config = dict(
    train_examples=72500,
    translate=0.06,
    cutout=0.25,
    bias='all',
    inner_norm=False,
    depths=[2, 4, 2],
    residual_init='none',
    epochs=45.2,
    weight_decay=0.5,
)
Rows from block 4 of a small multi-label image tagger, named by matrix and row number. Rows with one number belong to one neuron. Each number is 128 + 32 x the weight over its row's rms, rounded and kept within 0 to 255. All counts start at 0. Numbers have three digits each.
After each neuron's rows are labels from the 100 images, of 14848, where the neuron reaches its largest size: "top examples" is what is common among them. Only what is clearly more common there than usual is listed. The data: rendered rooms with furniture. In brackets: how many of the 100, against the usual share in percent.
# gate: MLP gate (model.blocks.4.mlp.gate.weight, 256x128), inputs 96-127
# fc1: MLP up (model.blocks.4.mlp.fc1.weight, 256x128), inputs 96-127
# fc2: MLP down (model.blocks.4.mlp.fc2.weight, 128x256, transposed), outputs 96-127

gate.157:133090161137145094118082131083130150128132164104132138132140099066127190133180146106168131181163
fc1.157:103152155166085142164095173084162131193065104120126125107166104139155144132124129144160128184139
fc2.157:114124090133129122141079107139088121131129093044165144179134115137140101103129138156139123102168
top examples: lamp (41 vs 15)

gate.80:135087088135171097177093106151131182099115125168184160089078178110164151129141090148092120148130
fc1.80:104116107151110092181118115110182170106122101143163204153098172114191116174105158120097104145055
fc2.80:162130165093159186124159165104127161147109111098104154117142148135109180083114074158089165122091
top examples: lamp (34 vs 15)

gate.176:096156166155143147158126116150179157167100068142144135137147110152089222108102152111115081149116
fc1.176:131118193155126121120194096156165144153091048185139131126135102118085148050098117134142151118111
fc2.176:166096073129182064149107102141125083145119130088152164181138101126132114162134134117149124089124
top examples: pink walls (72 vs 8)

gate.192:157090133070168084145062148130147155092143150163116194157164089115119107164157169115144147093087
fc1.192:177197153137111136120083090119112095145076171154150166113106070130120163156135154083198158151127
fc2.192:094155130132121142120091154126140189083137180145152090118112101154116109167134142046126143116145
top examples: yellow walls (27 vs 8.7)

gate.246:173157169161125160108187184147063118139082114141099119096069090174110194161097108098136097099191
fc1.246:091090146137127144157150118164142147099116104182051130090109132097064137170141098089096160089104
fc2.246:132108146147170194107082130127172174100131147129149109172171110130084140090113138134144132090094
top examples: trophy (37 vs 15.2); sofa (35 vs 15.2)

gate.184:105137142112099166058063188095082144143163107119145179129141155119171138177053107131132122126178
fc1.184:139147164104115188100141143128153103130102098147123132104134128127118172106087130163141133120118
fc2.184:133123131138125123159083175149147165115146113128182101173110127152190172124162147131157084130138
top examples: lamp (41 vs 15)

gate.41:110165194111155103081148135186075157152133076150098124147098147123135137142137177108107126172169
fc1.41:137155132114147096121135133187086175184135081109158140148088156154055159067101192102107169145142
fc2.41:142177110164111106114083099167134086155113170127111136166085118144108153156099131139104096027112
top examples: door (67 vs 40.3)

gate.160:178121110110116109133143156102066172188156142112156151191121084124053189121114098173158195143117
fc1.160:063126081117135132131135112096157142095077143158085080124118124129117097168127134133143097079128
fc2.160:099126166132164130108193163137144125094182125204110109160125183128064117141104105081072109160124
top examples: trophy (62 vs 15.2); largest object: trophy (33 vs 6.9)

gate.254:152126148147117126139127126062063111133087127165173145083155087112105168114129151120124199084123
fc1.254:122146183121129147134122119131206112185062157178117099162181085119145128112102139149136121143134
fc2.254:085083083082182146109094101116104086099150104119134206095178151079177073125154157148128105151109
top examples: yellow walls (36 vs 8.7)

gate.57:140132195121127156113121113148124144143136142100178170127130152181099119101136111076097142119145
fc1.57:136124113116088146160128047148119148140118148147135145142134178077161089141145133130151118171138
fc2.57:106106116115125100150124094128098136096140183150121153131173072106109070106148162118150118174151
top examples: window (95 vs 59.6)

gate.23:153100158046111129125153109144147144100162168113124143148146149123152144137123117150112135051070
fc1.23:096140110102144118107115114212122132096164099151087102097160165120109111115106157154058135092182
fc2.23:130180114098158078093182153104078197118111071139106123103147165092132116064168114142163151122157
top examples: wallpaper (63 vs 34.9); brown walls (37 vs 8.7)

gate.65:132136098086096131111115127177154118154105158133130132174132117096157075145160125113121103057095
fc1.65:099126129161155177070117120105114131109239102094130132081098145076140185093094157158170132137130
fc2.65:141103132119150163094167103083101135146128103089185103100180106095078114108149126200169146200104
top examples: door (99 vs 40.3); window (90 vs 59.6)

gate.138:100118126133133127136134104141133106092171118153173190124145143107128089069095122118105156069086
fc1.138:174172094135172121143145132069103090120134105106109093168079140178088174131149144124153116160136
fc2.138:186125157138134147163074142153088153151122137083099142135098145185078107110165150111150134152131
top examples: flower (100 vs 15.3); largest object: flower (35 vs 4.8)

gate.140:125090132136040153175076161102176123113115117092153084153141170148080174125101105122183096077110
fc1.140:139134109141117116134092100159136110078129150176162223100146117104172121105184133149105130114126
fc2.140:133118163098118155122122142144084177114133171077103101180117155170121113121180101159130155104156
top examples: trophy (34 vs 15.2)

gate.150:205111123189137074141110157078091160075127162100064125190131084114121118118114099132105095158156
fc1.150:090158120118112129097127066192116084148113102165136152151166108099156140130101129124135127161172
fc2.150:158128161137149138136182216095146092133161151179122076118140131135109125142129135163133137165103
top examples: sofa (42 vs 15.2); flower (36 vs 15.3)

gate.134:117145100096137077175123076155095117112102148090177144089105110130086095126127104162139092118105
fc1.134:159058164122101146097088174092145136120161106134123084195136141132197138114138190116108155170160
fc2.134:119112143146120104162056107123087051105070162151159121094127112118116106118122091168131136166134
top examples: lamp (34 vs 15)

gate.131:149086115071147178115109126130198162133080153100172156117150099139094154077198153123144023177122
fc1.131:152083174181169082108099095118146136106139129137088165090129049115115136127122154095133125112128
fc2.131:176111179129117113111137096107127130216050094110124174159180088137104123187061139109133097083150
top examples: purple walls (38 vs 8.3)

gate.40:119110159089114136110079073154144132144099145131100123117124132156093076119172102153143122147083
fc1.40:156133095131151145047053134134159124124211139203158195154140127180148127115115109175178130157155
fc2.40:113198108125102120116101112146114143139116147110069118159061162112171128165131090142148127084118
top examples: door (74 vs 40.3)

gate.13:091116104115102156131086131162138159166083164102141085156085181126156186113073086139148099088150
fc1.13:142083109161101094115140106111083154075144081108182145059124108163128214113146155099099159125090
fc2.13:121077089070171223104110105099101140067164070111129142124178171153105117079117115139160135145065
top examples: door (83 vs 40.3); blue walls (25 vs 8.4)

gate.11:120123144138191070120186129226149116141132129112119138119122154097101117164095050191159161127130
fc1.11:154122102085106163105111104101123160116111167117138180137124123173148122051145148119103089152125
fc2.11:107140135103137153143090141141121123153079144139113125125086129163081118121200107121115135069096
top examples: green walls (26 vs 8.4)

gate.137:164125144133159112131100095131181131112176143120089125125089190078161083141134110153206103151130
fc1.137:035196129080072147179144161173079111049112142067104142183097108175117100161117064166104090150145
fc2.137:210137103120082121090098154074152125156118118175189181099182123162087100103145089157117110119115
top examples: wallpaper (63 vs 34.9); white walls (42 vs 7.8)

gate.81:108161131043100137181123138142112160122157107108116130134085133124102114138098119154114169159086
fc1.81:138131171150154113128136131138114154138092193134047117114123123165156122179227108082122106163143
fc2.81:120114123147085104119135096116071132076092114165179125154124131151083129152085118123123146085132
top examples: sofa (36 vs 15.2); dog (35 vs 15)

gate.203:062150166123137157154156143096148143090141079085118103094117080157128166152113159101128170140159
fc1.203:166102148156130060151162187153184122106130096136106162123127148147162140166106103153213210144103
fc2.203:196138139182157144147202137076134181181100054104115162130148149096096176122136152111117102171146
top examples: purple walls (71 vs 8.3)

gate.209:140089141129103124138105181156058121118132178075112156116156143145087052110183120150105151123133
fc1.209:164136124176079155136101214093090172180092107124068166146146105112079103168134106102085134102152
fc2.209:101191149104110150134132132114178164104156183107106170168106114138147154172094091108094137103091
top examples: lamp (51 vs 15); largest object: lamp (29 vs 6.1)

gate.59:139091098153178150130152078129085124133151144076156061159139125098076141103095089165117195105128
fc1.59:149143130127142151118116089079132108107098121133085123113086167144117116094096080144112118114097
fc2.59:138150104157147164128122134148137153190087151089157188143162106086133120086122108199192153110137
top examples: lamp (57 vs 15); largest object: lamp (34 vs 6.1)

gate.129:156119106166128111149131105075103094159112104114129141133167110071110133126108112228141206179073
fc1.129:165099167131154144127117121069120128114127081131133118092099107101200103131109145114190161177112
fc2.129:113170088134124145140129165134193145098166139066100116101049132091148150128106143116100115073132
top examples: trophy (35 vs 15.2); largest object: trophy (25 vs 6.9)

gate.167:118077196164118144108192155140082085146062149106097119127105148217094111118124062088119155094136
fc1.167:133122123164112140132139147153094113124185117084074097136138189076152132153069071193188066149124
fc2.167:105100069153126144127088097106092188095151134107096167095151107101080137052113144190147092144139
top examples: window (94 vs 59.6); blue walls (25 vs 8.4)

gate.143:147125139037080165117116139134104161129111148120182206128097084100175098177147138122125076148077
fc1.143:091148084135211107085173157136169139058189159113100094123084166066128125122126048208148085136143
fc2.143:122116149112155166156088124070098119134154086135112115078178198119054086078144135190143157127067
top examples: door (68 vs 40.3); brown walls (35 vs 8.7)

gate.171:125205127115157158079138130106153139090120122091132097141042119123184099156187146171108119141075
fc1.171:126154085128148105119109178190073161103168068180146182117137109151111128051147136095153168122179
fc2.171:107082147141130133133162132118131137110148101132150127135197087110135108127081117092183077178118
top examples: trophy (41 vs 15.2); largest object: trophy (25 vs 6.9)

gate.144:109063126128092147175114145160102150080140142102087162190163045088140140163116096064143156108144
fc1.144:124127121130172138099166093098188091141151126137143077100146197115083124138117172182076133165097
fc2.144:119057121126132112131182122074092169115142120092166115084148130139138169090123113140100099098155
top examples: window (100 vs 59.6); teal walls (29 vs 8.1)

gate.26:183116152133079119121153103115135102130117128135102159151080139121114162129099159105117143140135
fc1.26:097123102090117168080110044137094151143120157070116137149170171110196104122110118170134121161126
fc2.26:057143100111162120135116102074159132119164189145052202118147123124131107132126162115154110151141
top examples: lamp (64 vs 15); largest object: lamp (29 vs 6.1)

gate.89:084105128114125110198138139156113165111111128055090141188113078129157124110169142107176126182132
fc1.89:144118193161160113037159098118111124154190102102143108078069151114150175097103095168090171122190
fc2.89:096100149115151130115089142095121103107140146103214134113156128081105154121090116095099123118117
top examples: window (100 vs 59.6)

gate.189:177148073152170093103148137137094178118166165169150177177121127131095116121132051158134119126176
fc1.189:119090107133070161195136102122156116145083138143156135108182087088133110162128134175132142131073
fc2.189:113093115172110115194093168128131130091203099113066090138176165088042071152124114117187110149137
top examples: yellow walls (29 vs 8.7)

gate.147:152180116165089141148129105128118161085117097164163146146108125225190160100165071102165092139233
fc1.147:130147185123097180148108156115058127145167134133152046169135143191098129094164178060121119100143
fc2.147:121178136149090077164164194149147064105115112138142083152069054104128175173141131086111145161145
top examples: door (90 vs 40.3); teal walls (40 vs 8.1)

gate.28:123117129199175116110116104103124128120190116123136167099150162132122098082118126130091152065114
fc1.28:219153058110137179128140193115123141125099110147140168142143125129128143127078133161143156145032
fc2.28:127123163029148146123157149145130138058111122143130071109101108131152112121197030131105114197130
top examples: purple walls (46 vs 8.3); blue walls (45 vs 8.4)

gate.121:152146112131136124074119119098139136160173049112133117146109159109105125102102127208115124132091
fc1.121:110109128137137120151134137118129135233138082152098102151142131050110099122082152182131161127083
fc2.121:115158099151101138087131146112131086162083147164119147118042120173146153156151133156165102070104
top examples: trophy (50 vs 15.2); count: three (42 vs 20.9); largest object: trophy (26 vs 6.9)

gate.199:152072184129138121138170068132120080125136146147097120105138067141152120149206125111110027129124
fc1.199:130137167058167148127153044163148141045155173091094141131092127148122188143128149100116094095074
fc2.199:112083163205127131118172183123182126164141094085099092180128152113127147155080176077136084053161
top examples: pink walls (46 vs 8)

gate.49:125135170115135104150103152139061081128088187136134096094118145148164173160133146077103117068184
fc1.49:121157132136103158130108162100113120094142134130112122102127152194121170166153127122133123100115
fc2.49:141097090168140123143117085080166091163109131129141143141151075114179108109154111124111137109119
top examples: flower (77 vs 15.3)

gate.105:108109167147157073140141105169147139083154084117099078137131144159097140088113122095066155187127
fc1.105:136145096165200130069125123122115127157162105123174097161135154126093190121055134118079084118197
fc2.105:150101135170083154169129182065141120053145159137136140153127072146130200135114209101131115089143
top examples: wallpaper (62 vs 34.9); yellow walls (37 vs 8.7); white walls (30 vs 7.8)

gate.215:164143117141116139084149150130175111136151151093125141052121159112128113122161150105138109100117
fc1.215:149165123112154162055138116131147103224123094092151148088094127102116159063123140177098103124160
fc2.215:117152089179066114100190150118121078163130131190128094100116135098136157171108123108142093140158
top examples: trophy (68 vs 15.2); largest object: trophy (33 vs 6.9)

gate.247:133065154168111087155085122129137120165098128134136114126125125119108137163115148123128103149144
fc1.247:069066124144201134148165072125081111102134148101146145095094099079120110075154123114161194105156
fc2.247:140142171150094140110187156080070147128107136206098096085134129183096138108131141125123131155094
top examples: door (70 vs 40.3); yellow walls (42 vs 8.7); orange walls (28 vs 8.4)